Weights of a small contrastive audio-text model.
Model: log mel input, encoder arch wavenet, encoder norm batchnorm, encoder depths [8], encoder widths [192], text encoder width 256, text encoder layers 10, text encoder activation swiglu.
Rows from block 7 of the text encoder of a small contrastive audio-text model, named by matrix and row number. Rows with one number belong to one neuron. Each number is 128 + 24 x the weight over its row's rms, rounded and kept within 0 to 255. All counts start at 0. After the name is the row's rms in percent of the matrix's.
Before each neuron's rows are labels from the 100 texts, of 14848, where the neuron reaches its largest size: "fires on" is the input token at the peak. Only what is clearly more common there than usual is listed. The data: synthesised sound scenes: up to three everyday sounds over a background. In brackets: how many of the 100, against the usual share in percent.
# gate: MLP gate (text_encoder.blocks.7.mlp.gate.weight, 512x256), inputs 0-85
# fc1: MLP up (text_encoder.blocks.7.mlp.fc1.weight, 512x256), inputs 0-85
# fc2: MLP down (text_encoder.blocks.7.mlp.fc2.weight, 256x512, transposed), outputs 0-85

fires on: "u" (95 vs 2.1)
gate.309 095 [128 128 128 128 119 126 128 128 126 111 113 110  95   0 125 125 126 125 138 136 117 131 124 134 113 133 128 128 142  78 126 124 132 129 130  72 129 133 116 126 130 114 118 128 195 129 128 128 161 128 125  86 121 128 129 131 127 127 135 125 128 129 122 142 126 129 124 127 133 126 129 127 124 127 128 126 127 127 108 126 126 126 155 129 128 126]
fc1.309 112 [115 128 129 141 128 120 127  72 132 128 131  41 136 128 142 128 255 124 133 120 128 128 149 128 140  97 159 129 128 128 125 127 130 128 132 128 126 127 125 128 135 136 128 119 129 128 154 133 184  94 128 129 127 129 126 127 128 130 129 123 125 118 127 125 128 124 128 125 127 133 127 135 128 123 118 129 130 128 134 129 125 115 128 122 129 128]
fc2.309 082 [129 128 117 125 129 119  60 142 133 128 124 123 133 118 119 126 126 125 111 160 124 130 128 111 127 128   0 133 130 139 127 125 169 127 142 119 141 125 143 128 127 140 124 128 124 121 120 122 125 130 139 133 131 149  92 120 129 133 142 128 126 158 131 127 128 119 127 114 127 119 120 125 112 157 126 129 163 161 123 138 112 122 105 129 130 128]

fires on: "<end>" (66 vs 1.9); "," (12 vs 4); "l" (10 vs 2.8)
gate.144 396 [128 127 180 110 127 128 128 128 121 128 128 180 128 176 128  81 147 221 137 128 129 128 129 146  93 128 126 130 128 135  95 127 118 128 116 128 128 128  74 191 128 128 128 153 128 128 128 128 126  59 129 128 114 128 127 128 128 140 128 128 104 134 128 128 149 128  66 128 128 128 143 219 128 130 129 128 130 128 135 121 133 118 128 128 206 128]
fc1.144 362 [129 127 127 126 131 132 134 125 127 113 158 122 128 127 128 128 128 127 129 139 117 126 128 162 128 122 128 121 159 128 127 128 141 128 103  89 128 128  24 127 162 128 128 129 133 128 127 126 129 129 128 126 129 105 128 127 129 129 134 129 127 128 130 128 117 129 126 128 128 130 129 127 129 114 129 126 126 125 134 105 123 132 128 128 128 128]
fc2.144 318 [131 130 129 179 129 128 128 127 128 128 118 128 128 125 129 125 131 131 127 129 125 128 128 128 126 128 129 128 128 134 149 128 129 135 129 128 142 128 128 128  72 128 127 141 128 133 128 112 128 131 128 128 127 128 128 127  91 126 130 128 127 129 124 126 128  97 114 128 127 129 128 126 128 127 127 128 128 128  94 125 127 128 126 128 128 132]

fires on: "n" (49 vs 7.7); "," (27 vs 4); "<end>" (15 vs 1.9)
gate.372 403 [128 135 129 137 130 128 127 121 131 128 127 111 128 128 128 128 128 127 129 128 126 128 128 128 129 125 116  46 125 131 128 135 128 128 128 157 127 128 128 128  92 127 129 129 122   3 129 128 131 159 127  63  47 130 128  78 128 126 119 128 131 130 127 128 128 128 131 130 128 124 128 128 129 128 128 128 128 128 147 139 163 126 147 126 128 104]
fc1.372 369 [127 128  76 128 129 128 132 111 130  13 128 127 129 128 255 127 131 129 128 145 129 127 128 127 129 127 128 128 129 132 129 126 129 128 128 138 129 111 128 131 128 128 128 128 128 128 130 128 128 128 131 128 129 129 125 124 128 131  71 128 125 125 134 127 126 114 128 128 128 122 123 128 142 129 124 128 255 128 127 102 138 128 131 128 128 128]
fc2.372 308 [127  44 129 103 129 128 137 123 129 127 129 137 129 127 126 126 128 127 102 129 115 127 129 130 129 129  70 127 128 128   0 127 130 128  91 128 124 134 129 149 130 128 126 158 128 128 140 128 139 130 128 131 116 128 162 128 146 128 128 128 126 130 132 130 128 122 130  41 150 125 139 122 128 130 210 128 128 128 128 128 128 128  91 119 127 126]

fires on: "," (66 vs 4); "<end>" (24 vs 1.9)
gate.118 172 [159 145 142 132 127 135 125 145 119  48 122 135   0 129 128 126 120 128 115 139 126 131 128 126 127 131 128 135 127 155  29 129 128 127 128 128 121 128 126 129 130  78 131 128 126 128 149 129 128 128 121 127  30 124 121 121 127 133 134 131 126 128  91 142 149 121 139 127 128 124 126 130 128 128 128 128 132 128 128 172 131 132 107 126 159 123]
fc1.118 201 [142 128 138 129 130 136   0 127 121 129 134 128 128 126 123 124 135 116 126 128 127 128 116 128 111 127 119 114 128 128 129 134 127 255 126 122 129 131 129 128 124 129 134 128 128 128 173 127 148 136 128 118 130 138 122 129 129 143 166 128 129 129  93 133 126 129 125 129 129  84 133 122 131 129 128 128 132 128 141 129 124 127  98 137 125 131]
fc2.118 165 [ 96 128 129 129  47 128 124 126 126 130 124  97 121 132  31 146 125 128 120 131 123 128 122 119 124 121 131 122 130 123 123 124 140 129 148 126 127 138 122 117 108 129 130 128 131 128 127 128 129 131 118 117 131 122 129 129  57 130 153 150 146 128 128 121 126 127 128 127 124 130 114 126 122 128 134 129 119 128 118 153 132 126 147 136  85 130]

fires on: "<end>" (92 vs 1.9)
gate.394 228 [150 220 128 128 128 128 128 128 128 127 128 127 128 132 169 124 133 128 128 128 129 128 127 128 128 128 127 193 128 129 100 128 128 128 128 143 128 136 128 198 128 128 128 128 128 140 128 127 128 105 127 128  28 131 128 125 128 127 128 128 128 132 127 128 128 128 127  22 128 128 128 143 128 128 128 124 126 128 128 128 128 128 128 128 128 127]
fc1.394 324 [128 128 128 127 128 131 128 128 128 128  48 128  23 129 128 128 128 128 128 130 128 117 122 128 128 117 129 128 128 123 127 128 128 128 128 128 129 129 128 128 128 128 126 128 192 128 128 128 125 127 128   0 129 123 121 121 128 128 128 167 113 128 130 128 128 132 128 127 134 126 131 128 128 120 127 128 127 127 128 127 127 128 128 128 129 128]
fc2.394 388 [128 127 128 128 127 100 128 128 222 128 128 128 127 129 128 128 128 186 168 130 128 126 128 131 131  43 128 128 210 128 115 130 127 127 135 128 123 128 129 136 128 129 127 128 128 129 126 128 128  64 128 129  76  67 128 100 128 128  92 160 128 129 128 132 127 118 128 127 181 128 128 133 129 128 128 123 128 128 128 128 130 128 128 134 128 128]

fires on: "<end>" (94 vs 1.9)
gate.494 243 [172 128 128 146 128 131 128 126 128 128 128 127 128 128 128 128 128 129 128 129 128 125 128 135 128 128 128 128 128 127 127 127 128 128 255 128 129 128 128 200 128  40 101 128 128 125 127 128 128 128 128 128 128 128 128 128 130 110 128 128  55 128 128 129 128 128 128 128 128 126 128 128 128 125 128 128 127 128 130 126 127 134 130 128 128 127]
fc1.494 313 [128 128 129 128 128 127  88 127 102 130 128 129 162 127 128 128 138 129 128 123 127 145 160 127 128 197 134 128 128 128 128 132 127 128 128 101 128 128  62 128 218 128 128  90  51 128 136 176 128 128  65 176 128 127 132 192 127 128 128 127 128  94 128 128 128 113 138 133 127 128 127 128 125 128 128 172 129 136 121 128 125 128 128 128 128 128]
fc2.494 450 [125  92 129 128 128 130 128 126  34 128 128 127 128 128 126 128 128 119 128 127 120 230 129 128 127 131 128 128  48 128 138 128 128 128 128 113 136 128  78 128 128 128 167 128 126 128 128 172 128 128 109 127 129 144 122 187 128 148 128 128 128 128 128 128 173 128 128 174 124 127 128 128 129 128 127 231 139 128 128 128 128 128 130 128 124 128]

fires on: "<end>" (67 vs 1.9); "," (16 vs 4); "m" (15 vs 2)
gate.412 069 [148 128 125 184 143 126 143 129 128 113 129 128 123 128 136 129 151 125 155 128  94 127 116 135 132 153 127 117 140 154 131 126 138 117 127 131 129 123 129 128 125 125 120 127 128  50 117 131 112 127 129 128 129 144 129 126 128 108 126 129 132 134 133 134 127 128 128 130 129  14 128 131 158 135 130 125 127 127 128 128 135 131 161 128 134 127]
fc1.412 093 [ 57 105 126 125 128 110 123 104 129 128 126 123 149 128 132 128 128 127 125 128 147 122 140 123 126  75 141 153 126 113 136 128 124 116 131 130 120 127 133 125 128 142 117 125 130 159 129 138 135 129 129 146 128 122 126 135 128 106 233 127 127 128 127 104 120 134 118 129 119 137 129 122 132 135  13 131 124 134 123  85 118 108 200 124 120 131]
fc2.412 087 [125 133 128 132 137 133 126  84 128 127 128 126 133 126 130 133 119 119 141  67 166 145 120 129 129 139 168 138 139 118 144 121 146 130 134 122 128 129 119 123 129 124 127 125 130 127 141 128 132 126 125 127 146 132 132 121 128 124 128 128 170 120 142 129 131 255 128 153 127 128 125 157 115 136 126 129 130 126 124 132 152 136 103 156 131 131]

fires on: "n" (34 vs 7.7); "<end>" (34 vs 1.9); "l" (24 vs 2.8); "," (8 vs 4)
gate.0 237 [128 132 135 128 112 127 127 133 127 128 128 124 128 129 132 128 128 155 128 126 127 137 128 127 128 129 118 146 129 128   0 132 129 128 136 176 123 116 128 128 127 123 134 128 121 127 128 128 128 128  81 128   0 128  90 127 128 148 127 128 127 111 128 131 207 128 133 127 128 129 128 160 127 128 128 128 132 128 128 148 128 128 126 125 166 125]
fc1.0 258 [123 128 130 129 129 128 158 138 155  99  22 137  78 116 133 127 128 128 128 121 128 128 128 126 128  94 129 135 129 127 128 129 125 130 128 130 127 132 194 141 128 128 124 131 128 127 128 128 128 124 136  52 128 128 137 128 129 129  84 255 132 142 128 134 128 123 142 130 129 128 111 130 132 129 111 128 128 128 112 126 130 126 128 130 129 131]
fc2.0 273 [129  98 149 125 135 127 141 126 130 121 129 179 100 129 131 141 110 159 128 126 128 118 117 130 131 128 128 135 131 107 124 130 126 122 128 130 128 129 129 131 138  81 128 128 126 130 129 141 128 122 130 255  75  15 129  89 146 128  66 218  62  65 132 120 114 127 130 102 128 131 129 130 129 128 128 128 134 121 129 128 149 124 128 125 136 126]

fires on: "<end>" (78 vs 1.9); "," (17 vs 4)
gate.22 343 [132 126 123  78 119 153 129 132 129 124 136 126 128 128 129  82 151 215 130 128 129 123 128 139 127 128 115 131 130 128 106 143 129 128 128 128 128 128 128 129 128 128 128 128 128 128 128 127 129  28 131 127 128 128 125 126 146 128 128 130 127 144 143 128 145 128 127 124 128 124 124 255 128 131 108 126 128 128 128 128 151 128 128 137 251 127]
fc1.22 298 [128 128 128 129 127 126 124 128 140 154  39 126 179 128 127 128 128 128 128 128 132 128 195 127 128 128 128 128 125 127 128 128 129 128 161 135 128 127 145 128 129 128 124 128 128 122 128 129 128 128 128 127 127 209 108 127 116 127 128 127 130 129 128 127 129 127 141 129 128 126 115 128 126 135 132 128 129 128 129 147 130 128 134 127 128 127]
fc2.22 264 [118 119 127 128 128 128 141 131 125 125 128 127 125  69 127 116 156  65 129 123 124 164 128 129 129 132 124 126 114 126  72 125 168  91 127 129 124 128  83 129 255 127 147 124  56 125 127 130 128 127 126  79 129 129 124 193 128 128 126 139 131 127 131 129 130 130 133 133 126 125 127 129 129 132 128 128 128 136 126 135 128 123 129 130 129 125]

fires on: "g" (82 vs 2.8); "o" (13 vs 5.8)
gate.19 027 [128 118 134 128 130 129 129 131 131 154 137 143 130 122 134 131 145 128 115 132 110 131 131 129 135 119 118 122 128 177 129 138 100 142 122 128 129 119 122 114 124 136 130 135 128 128 232 130 127 130 131 130 134 121 126 146 118 129  97 128 127 125 127 138 140 111 113 128 120 151 135 138 134 120 127 134 136 131 149 130 128 124  95   0 114 149]
fc1.19 019 [176  99 100 121 163 139 145  69 128 119 128 132 131 144 132 123 125 128 139 131 134 129 134 165 127 139 130 139 139 116 100 113 128 113 137 123 153 132 167 137 186 120 136 121 144 171  49 126 123 120 118 150 130 140 162 129 148  82 140 126 124 133 126 136 131 129  86 119 125 106 116 130 131 122 129 122 123 124 113 127 121 127 142 255 141 135]
fc2.19 015 [119  87 150 121 134 129 161  76 116  99 100 147 129 188 134 134  89 125 164 164 183 113 134 109 143 133 161 125 162 121 102 137 111 137 126 130  97 146 134  88 131 124 122 133 137 196 127 144 131 107 124 129 139 124 129 107 153 119  92 124 127 152 136  10 107  95 129 119 130 153 147 148 117 119 130 109 131 108 154 126 133 144 132 147 125 133]